{
  "translate": 0.12,
  "arch": "res2net",
  "norm": "batchnorm",
  "activation": "elu",
  "depths": [6, 6],
  "loss": "cross_entropy",
  "beta2": 0.99,
  "shampoo_beta": 0.99,
  "precondition_frequency": 32,
  "merge_dims": true,
  "grad_clip": 3.0,
  "epochs": 14.8,
  "final_lr_fraction": 0.1,
  "warmup_steps": 280,
  "adamw_weight_decay_other_params": 0.05
}
Rows from block 8 of a small image classifier, named by matrix and row number. Each number is 128 + 32 x the weight over its row's rms, rounded and kept within 0 to 255. All counts start at 0. Numbers have three digits each.
After each channel's rows are labels from the 100 images, of 14848, where the channel reaches its highest value: "responds to" is what is common among them. Only what is clearly more common there than usual is listed. The data: drawn branching plants. In brackets: how many of the 100.
# c30: last pointwise conv (model.blocks.8.c3.0.weight, 272x272x1x1), inputs 0-54

c30.259:070210154112108107099174192158089085099106196131083166129097112178171153190079190164122139235132122142115121112110095116155136125111057151082130078100140108071103081
responds to: green leaves (100); two-way forks (96); leaning left (45)

c30.80:075158090142173088134128135116109127189146146169135152154150109114151116136124166074122130134069183086119174021142086121138097053083069088102132114177152132113141117
responds to: three-way forks (100); green leaves (83)

c30.115:090127146193118114153152168110150114136106127101082136166101111169107127096106095129142128119192120136117113099186089176081060071152060176092117112082139154217092118
responds to: bare (100); two-way forks (100); leaning right (44)

c30.171:102155103127144101150140140120109147195172111129177131122119110167148105169124145136123132115120095119117095137066132126167088120062187135147138156115132104118119145
responds to: autumn leaves (100); three-way forks (90); night (50); habit: leaning right (40)

c30.75:133154091177135124128119142080126217099131145072111114046167182118202141099115075127144138132122140129140074129133165149074149203128173128106104155133089105164092232
responds to: red berries (100); narrow (78); two-way forks (70)

c30.44:128144171120197111138113077176109099179159162120138110112090120125190064112125040119147150192180147196157128139083151118088169196171097180165132121074221174067117170
responds to: autumn leaves (100); two-way forks (76); leaning right (52)

c30.133:108129109132133099138142072139137174102126107074147110110163147085122103151069114134105169124077153151123168148179125213102113116083172134102141144246112185129077131
responds to: white flowers (100); two-way forks (76); narrow (36)

c30.201:139197115190076173121170221109212110131132132163167113087085142125050117091116120131102183121148130118151174166165162136106131090154106204126069123096115161186088072
responds to: bare (100); two-way forks (100)

c30.167:131104158110123148082196200107115111124146153082143120087083109080190073120126139051136149124153134097131137110117101100140170127128164156074150099094128154115131091
responds to: three-way forks (100); white flowers (69)

c30.101:107152144128123086175065081150080117181200105087150109199156140162133239134146123162088092159150150150142141134098110129098170127077148072106111116171138145090151062
responds to: green leaves (100); two-way forks (100); narrow (42)

c30.147:102203124116136192142101102107191115123097119145146143097171139105122161133165163117129093190118117136166110090108076136087108218134158122094119231177081182177113180
responds to: red berries (100); leaning left (52); narrow (40)

c30.97:090108102033067073141170147087115136059168130240170101132107093141097119115159115129169094120132075110115151142121137104090194117093113109089083124116136046143132149
responds to: three-way forks (99); pink blossoms (94)

c30.153:112058132167101156129134129149151223159143137174165160118185177182124144111107106067103159131148157126115094118100122098121255082151072100141110131131117138168110121
responds to: red berries (97); narrow (73)

c30.151:088078187157138152104144109123136169143068129104128118123085144154111099178122128078116108204104078113137117124165105060146117112083106124130073148067110088104123164
responds to: bare (100); two-way forks (100)

c30.168:147143070196090128147070109148165172156148128130201117146118128115160145092197126151132199105175115141133109114106064093167067147162118131130082168158173201182071172
responds to: pink blossoms (100); narrow (50)

c30.18:139094195086133093091165080070106141084108083136123092108199079113174141088106128158132111111086164089090099139192135095146090071140095171160103158146114136153159169
responds to: autumn leaves (93)

c30.107:132095148120174116086117072118082106068129136160119096145112139095126131132138142096111131131113134122138142170113057074123144104111143129116148131133167159106165139
responds to: bare (54); wide (52); autumn leaves (46)

c30.234:158163116136095068142134103089122108108151110125139164081116128113145111065104129121056115134167126148141113170125156133145179145104113058089118138083154171092149133
responds to: white flowers (100); narrow (36)

c30.263:197115161138089076139166131100187127154119076206118092134049116131095160126092108093040131122097060186084129177128125143105161095157187085048145174121177167073157146
responds to: two-way forks (100); autumn leaves (47); leaning left (41)

c30.5:190109111179180124134107052135110095109198127175113109125124077101162146197124144133164103138155140131161119164080109078127131139141168061147110137180150073057147174
responds to: bare (100); two-way forks (74); leaning right (49)

c30.144:176138086181077140109130154146123130145161110198077109154164100124098149180120133118129116139146107095092114088180095141163217121130120109165095152134077057128163155
responds to: two-way forks (100); bare (89); narrow (40)

c30.29:128078122090103171123154116155080160152107169113156163077086132187160122151145170094144107176165088158187148111134087146162070142106060135138176123080132205133123116
responds to: pink blossoms (100); narrow (36)

c30.76:167082119215128125134115133170161143118120126110163110111036163125130115050112109086140138111151094152133154102160116071125078176128125129141065077108160107066094123
responds to: white flowers (100); three-way forks (95); narrow (37)

c30.50:133138151139124072096114159129165126088121104149084077095135116071161188098112119144137126134066092147113123114138163168087149138089072176176061126117139108108195145
responds to: autumn leaves (100); three-way forks (100)

c30.27:102208119107116080117103069112135081131103081097127123192173114145128160168104176179082160151130188142158063156114172097127151092091102079120112127148111127049166135
responds to: green leaves (100); two-way forks (80); narrow (62)

c30.267:096170092130114139145120095119150111110110130144078059159178113160155197152104147204166167122088222103149129113154140125100158055154136071078103097192174120128135132
responds to: green leaves (100); two-way forks (97); narrow (41)

c30.154:129124116106101148127041144117154108142150148142153126083123067120115120107143179126127091170098148139180139137072097127163059160141137102150168147098159140072145132
responds to: bare (100); narrow (50)

c30.156:142185137126047184059131113127165132108190137119155083127126108109151138117103150098104109154170173125084105122145154135106224158121168099069147095165150168086136146
responds to: two-way forks (100); narrow (36)

c30.163:182184093146060108119113063084145100165168123124215120101145088137169083137133100069051122105193108137105132127127129177142077170065179140113153149166108141071074199
responds to: autumn leaves (99); night (51)

c30.125:124167078025110142161130105168106150166153134111145079095211131087151128215165175199160107162107193148155117073148142124174176173134209118170167174165124108159176131
responds to: white flowers (100); two-way forks (100)

c30.202:105153147152101138039144164146170132184113165123113114130098157139080087104095123155124177134140131066119088085180198116153080127135058150099101131086153177196072119
responds to: bare (100); two-way forks (100)

c30.188:124155176128141025136108124158104141081131036144105111090178128116105106136159073122116105114041106088106145162125115157062143186171119168099153176128085078082160110
responds to: autumn leaves (100); two-way forks (100); leaning right (46)

c30.86:111117133177157134075183119163145178122153164130177164159176133094080119164120143120119132046102086102150106149115098143134165187164161076162114137075146137071112147
responds to: pink blossoms (63); narrow (45); white flowers (37)

c30.237:116120049122170073141063084145075082123132141066172187031139149057092144121137141176068088080125079080140124082153135178151148144153198122101189147160140151042130128
responds to: two-way forks (68); bare (37); narrow (36)

c30.224:093175167145078143134130110146175144136106202129151111192158103174156255196120092158101096141110216111195084110142117031101156118101101135106112086088140116157123114
responds to: green leaves (100); two-way forks (91); narrow (57)

c30.197:145072139139043154131174096117129136107131158138107110114137114127106180111149130119147147153100145159141101098106164142102149125053101102105129131126142120166130140
responds to: two-way forks (100); leaning right (49)

c30.81:147114140102113065110113155144062157186093101158073153072159168162153114082154146112102135129113061106167133140169082130157111131073122125109146103092116164215116137
responds to: bare (100); two-way forks (96)

c30.187:136120139122098157179130152138169132234160117107149127077128161144157174087082109058100162185172199099093090163108095100149132204109099124087178125163086154065110194
responds to: autumn leaves (100); two-way forks (86)

c30.109:133177123124119158148154101088148107094070101140091064114191183115205104212148165123122170109108140150113137127139127105140198091134138117088177101144068097127183156
responds to: white flowers (100); two-way forks (77)

c30.15:159056161074109163117155105077106087148131178138148062087153101131116133103117147124140092164182101125142172160124185099118060098048120114132117129172123136170143065
responds to: red berries (95); night (43)

c30.182:139124107103117163205148107109143141147190138111212165142017111168132146091123133108091169124106119102126150162124049141151165117108115179100167103142182114186133105
responds to: white flowers (89)

c30.190:180173092154146167119100102107142123128155066129117117130177173099114122156069075107066146103101151095130101130078125172124205208160150096107099183173088030115204192
responds to: red berries (100); narrow (55)

c30.180:116122176138131124091115163064115173136080112188201127113102176143111156149162106132209079128174124097151141110146141124154085138056126140137151173078163166111183173
responds to: pink blossoms (100); night (46)

c30.223:135154157145141214121145177189137134175102155133118111100154128159122153105119114127109156219169198125142129118183225080118167139116098215126088136035083161190173091
responds to: bare (100); two-way forks (96); leaning right (38)

c30.26:159176121175094106158175126126114104113107192070079151167171074126154153161161172097083099176085172096128122092155138196158174198128124122183128121105105105135161117
responds to: white flowers (100); two-way forks (82); narrow (46)

c30.165:120129108200117107090070112168212137108174141127121127104125143095165123102105117153119126133162114137164091130107085144138124156168130128140138109138157123081134142
responds to: red berries (65); leaning right (39)

c30.132:115117137119090156146120076127131122090172071127139137106119154114149071113131123118125162100139116139155089104109129206141118146154108117127127157146123125122176125
responds to: bare (100); two-way forks (100); narrow (39)

c30.66:130118148144142131126143131154134103176140169138141137048155118100125190132146125148139130081135124139123086158119131133098134112105121128087184177090186104109130136
responds to: two-way forks (100); autumn leaves (62); narrow (37)

c30.89:146112128217114075116102184121157129138223212093156174104073190142190192161107150169128118096172109164167148164143144086183138093181154122172170168126183195117168142
responds to: pink blossoms (100); two-way forks (73); narrow (50)

c30.220:173077191142122154131141145152173135152086142125126159147125200176106175126098111100100120140163112149168114129162094105134233119143097176131098112081149147042111079
responds to: two-way forks (83); pink blossoms (50); red berries (50)

c30.113:134093158128107138135082042150134123118147164056169114101116098126211091134133148129168131190154186156150116110100106157163117179117165106095119133128135147109129172
responds to: pink blossoms (99); two-way forks (69); narrow (51)

c30.108:150099187108137088198092177123130153040150062131047165112170151057150127136118093108150124121061103103150165082150137177130174136153104105106134110156080094077067255
responds to: red berries (100); narrow (70)

c30.139:148078133157111111146059082143193149188209201130141162079117128192140195104084113114154173122146116106122100100151115093111119145155132091141112128148167106155064155
responds to: white flowers (100); three-way forks (100); leaning right (42)

c30.8:157121072129142180108062070145086111079149138161146093088102107096173129126103148154188134177163098131169150064122128169179075197106118094123156151120106077112123129
responds to: two-way forks (99); bare (96)

c30.138:103129107146123170146159070144107142162120170139176119124070134140084118105167167123071156129229093120068138106088077184177101186155112100171153115108081151106201149
responds to: autumn leaves (100); two-way forks (69); narrow (39)

c30.250:173132156119096193163200044127103083156160146143136093170122078145078073119117083081093102173215161116117107157125157107126159170021161188101155140124117111140130185
responds to: autumn leaves (100); two-way forks (92); narrow (38)

c30.269:137125107150124116091147160088106125135147140164140123149131101094122128136145107102156138084133109149167120124145181094144166144138196151141102078144146140165146156
responds to: red berries (84); two-way forks (79); leaning right (65)

c30.22:155058134140143150112132130090110093173152162173145134151127128101120005112151151066086143086173040165158099216143149116164110165205157197109144125119129143116084133
responds to: two-way forks (96)

c30.256:095161064085141125146164108147109114066174074158141087144221122078101048176186189158113116031084108127120111093112211231163181096133177134196083181148102140093154147
responds to: white flowers (100); narrow (39)

c30.40:095103116132061208108121100096079132142129136162130161115154141168124147119106121078096101134104173081155104095117111136118079176134114135121133101048170112142136100
responds to: three-way forks (100); autumn leaves (75); wide (72)

c30.121:167112199132086131179131184084100129191111162107084133118118130192114106117188109159120105233153192092194086115155184082027114069148118144061143069097112076148102191
responds to: green leaves (100); narrow (64)

c30.124:162029116140137094099132162138115148067122095176133127122105132149135120188100124087118148108115135131198110049122131155129183131126166162139089133142120090109151121
responds to: three-way forks (100); wide (58)

c30.244:103158196126176112134135112096152127137122194147147155078146144078165129119101095074151133147128195038055255112126118160071106132124086183089168153137052077149119151
responds to: white flowers (66)

c30.249:142141126153091082134116122118114117050118068087138099079063141097116196105094162146126123070127062117151188164114140112187070137189143077140103153097158100157121126
responds to: autumn leaves (100); two-way forks (97)

c30.229:130139214123132130136173132042100096087154158119158105079053100123103100089169063165080106171195089100023135116078065144098112160143089183130118158086152082119191164
responds to: autumn leaves (100); two-way forks (74); leaning right (38)

c30.150:156088153132185196116152131143126110138117162136126128084094169142131122146141162135120157117106183146077093186139160147107112070110160143128124119142120069152139125
responds to: red berries (100); narrow (65)

c30.74:135145150050117072128052086091135139121136165199063125157113098110074065146135168134080137142103130030063114158088098108117020160113194164077150101110110078103082233
responds to: autumn leaves (41)

c30.255:113113166044130105141123120036057079134130171145146055145175047150095165203095117091145091151163141118138128129158136202088164072134151105137135135190091068158089107
responds to: green leaves (91)

c30.173:120130143140145121079153171129125160102151089090130121148127104112133104144122160133154131134140127106093158153096137165140081165145148148130105100104140147139132095
responds to: autumn leaves (100); three-way forks (88); wide (45)

c30.28:135105154127179172053101138186125128121087152154104180156177084121114065177141108082169091124098195145128090134085211120169152104150209181136104133127153102185096147
responds to: white flowers (100); narrow (40)

c30.112:127134127147144106060165182140109134135132093150081135052114152098145105132172087098070120121087113102108085184192099064139130133137082148143111114111090141147103117
responds to: autumn leaves (100); three-way forks (100)

c30.195:144175171137093111110134114178089124132116111151136148131033118045151100174112101097124150082062114164036111059115107082129167080128101127097133234150164059081151088
responds to: red berries (100); narrow (43); leaning left (41)

c30.228:097201139122111133140099134127139095156105094094106116084117077094166136106096145173169102109104159162147149122126143155156138107119107115148156112125135151111118194
responds to: bare (100); narrow (44)

c30.181:161163107126152126198120123095099137153146133142130125093132117070138087088142127120109112179147107067077151082149143125165159146189175040157127115151111151126195128
responds to: red berries (100); narrow (59)

c30.68:144122119163126162127102095147162143235172234100225133194069123184164055162171174000072136135220122155128124133072132117158042146084213127111085147064131124135155067
responds to: autumn leaves (100); two-way forks (69); narrow (49)

c30.14:158142133150104137106121104115141183113145133061192061121139132159099137126133167147202119120131217102102067094109128174138100153107100105111064113095107148189078193
responds to: red berries (92); narrow (60)

c30.253:093107153116104134140094080143128142139144126125167136104055143141215110100214246162084140170178136133135163117132047077173069076123189137145123168038139136124163089
responds to: pink blossoms (100); two-way forks (84); narrow (47)

c30.123:127110131107103134157109127106047181086086140109164124114168067181105143131042047170118107161080104072098115101125149081054184131122150095052116146152059064096107137
responds to: green leaves (100); two-way forks (84); narrow (60)

c30.83:182182059149106149181117156084160112103142084098118122104155159109182135180092109156114109089107161110169055186139162132125094158160158198110142135166101094125099203
responds to: red berries (100); narrow (59)

c30.92:140060192180126124139139115156156187136090086063114109145068098152195049154080173066142082136082069120158111069142125133121170135143128133113142161139081116163133088
responds to: narrow (52); red berries (50); pink blossoms (47)

c30.36:132197106173127141105152169098113160113105142111173097094191170125163214094078172146080181127131160156136133162163088131106111116127141243098137107092102076156109118
responds to: bare (100); two-way forks (100); narrow (38)

c30.248:170116130078094149128114114102166177114170047109092107153135111131114129128130133137157112177090125103158122128147131139141132137171150103152089166133089174143161154
responds to: red berries (100); two-way forks (100); narrow (38)

c30.199:159114147170077126129072120132100133131115106132150114099155158116114147151118170133112158140134127101141116094153139136102151147113128122116087147176145147082147099
responds to: two-way forks (100); autumn leaves (65); leaning left (39)

c30.106:138096157101127136174115139116144071107245203163198104103144130133167131153180171140100093124121162188095115149073132193120153132108175126184136071235187206123165106
responds to: two-way forks (70); autumn leaves (59)

c30.160:120112175167114161153162117089131123113058190183101068158146107176123126170102061165066131147118139066173110176127161084049087119107121161107112078159161050128091133
responds to: green leaves (87); two-way forks (70); narrow (56)

c30.208:136232136078153133190174142132101180189124167214191144170144065177068189112111106159088133203125137096196124149148120063137098127115187126073168156134136143051173126
responds to: two-way forks (97); autumn leaves (89)

c30.243:073143106118058143078134087123086179106154124036108084146158110138162128088125158112148179168143162076164148073107111162156099186134121108150035078103034143161103148
responds to: two-way forks (100); leaning right (38)

c30.270:217192134218189098115118200193166112137146097125149149136097198103200186123085104117129109167133133119165089124108163083140063202188128066106117110072118129166131136
responds to: narrow (63); red berries (54); pink blossoms (46)

c30.246:138151114114151216169119158184147149149143082142071159149136210188174124092079092103147177100082148106143062082098118134126116235122109194101116140131081057085121114
responds to: red berries (57); leaning left (57); pink blossoms (43)

c30.214:170090088100155115182102059169080087159255182209192176112160112107115175185141172153093165115197132182139144142130110190169165098083125117132130084174197130047102148
responds to: two-way forks (97); autumn leaves (57)

c30.211:191153126116097137198134087163139120124205123104125113123177134152107122163150150167111163165096205094214101118100146137119124045088058154158121041148119089165176130
responds to: green leaves (100); two-way forks (100)

c30.20:131105036127088161140143151096093124203168218138199120098135071170125122144175127096119156149214043156113105122123076151156108211119136134162104131119170123171147183
responds to: autumn leaves (100); two-way forks (69); narrow (36)

c30.226:099211154115101126082113121128122133135161120152081116094132151092115209137093156217093121184121142139139064161112156128120086093112192133100113119119122123108126106
responds to: white flowers (100)

c30.233:138073145144184113142094079130106102114084148151104157100211154105114137144118109142136182120099082161112177216111115195144066142179121073163112140138110112071095184
responds to: bare (100); leaning right (49); narrow (41)

c30.218:139088142134152063124174160120104183162092119170103093116098195127176063143158169100160126122163033063070054097125151133131175114095091175119170156106123063118153174
responds to: bare (100); two-way forks (99); leaning right (38)

c30.23:150096152104161156128148118130100079128137178158132117112163099116094170094100122222110046096155182071092103086121077086157086097129162136160124055086099104186131103
responds to: green leaves (50)

c30.185:151117089073171130203131125147148167146188234138153084172077097198121074216100101115121065131247114165109076098078134094140038135182155141155096086087129147183142099
responds to: autumn leaves (100); two-way forks (95)

c30.88:076148190101149094078133119082124145056137112072103113133098110134161165166158058183101119100091098134094024133133100136094095076154102204148090071160138192164199116
responds to: two-way forks (70); autumn leaves (52); pink blossoms (48)

c30.174:105078136118140100108151143141140166134130144148077189117189146120156151136181189156143157214125159085055105031158040119142112137164105063105126083136138089133137165
responds to: night (43); pink blossoms (36)

c30.13:140126156183099105103155144091157141036162098081087141139128085104127166082169096189164135131144087092136163141086143096177166132129085128168141172124052216131128126
responds to: autumn leaves (100); three-way forks (89); leaning right (64)

c30.3:182065150174143110139128183153155188089174114176193137130144149180224092192088133113107081123161077123173123093156136102141156137124075134094098169183177104156103185
responds to: red berries (100); two-way forks (77); narrow (52)

c30.221:109107080079101161097084193130159106121130110128118132110108141081163136131111077124069127117117099114154145119207063177148143177169115103123124149187133127119155113
responds to: red berries (85); narrow (55)

c30.265:104160131154127134103109127088083154084110129177121140126107079119099100151205147110172114124111146154105114176107098149174131190096206122165129163130182079147131160
responds to: two-way forks (100); white flowers (36)

c30.82:096156085124131180244082163120112147207167207152234131198030153144153051127159160080178154092188101137132117131133114175166093141135182150226145096070147124108128110
responds to: autumn leaves (100); two-way forks (91); leaning right (58)

c30.79:144172172065120128084114153056142128197137189116183140099071094200134144141140174143192190111210128146143133195132132093120135157053189157182158165123148199135128156
responds to: autumn leaves (100); two-way forks (99); leaning right (36)

c30.78:065204057123139146149153149101156166167081163151132112114122175156152041079089131112130130053148089134101172018146138178135140120085085109120201140092100127152155183
responds to: bare (100); two-way forks (100); leaning right (47)

c30.212:074149096120119140093124135130114145077129157146115142128097097108045061119139153133158093127158088102094113072186132200182097119144133158110036130116120176245119168
responds to: two-way forks (91); bare (86)

c30.42:120141188104123144191195168121133121160164186089157132195173110136094113127113103125117174107183082101064240102192129114136120142141162135101149105110109159094178170
responds to: autumn leaves (100); two-way forks (98)

c30.186:156187105087113094136127162135139090121153145150129116174210138173146147108082102143107170148107189075167155158081104138089159147133092069085125089121139094124079136
responds to: green leaves (100); three-way forks (98)

c30.126:109153087162089238153156109165168120165141205143148147142130158158108123143175121162100199166168149062191096096144129145145155192121119145102102086121126110093220103
responds to: two-way forks (100); autumn leaves (46); drooping (36)

c30.63:146076105100156168103143130103144106061103064124085211116126133088066103185096138184106115076090136084109019150114168181152159129048091131139121157165112110074135122
responds to: white flowers (100); narrow (44)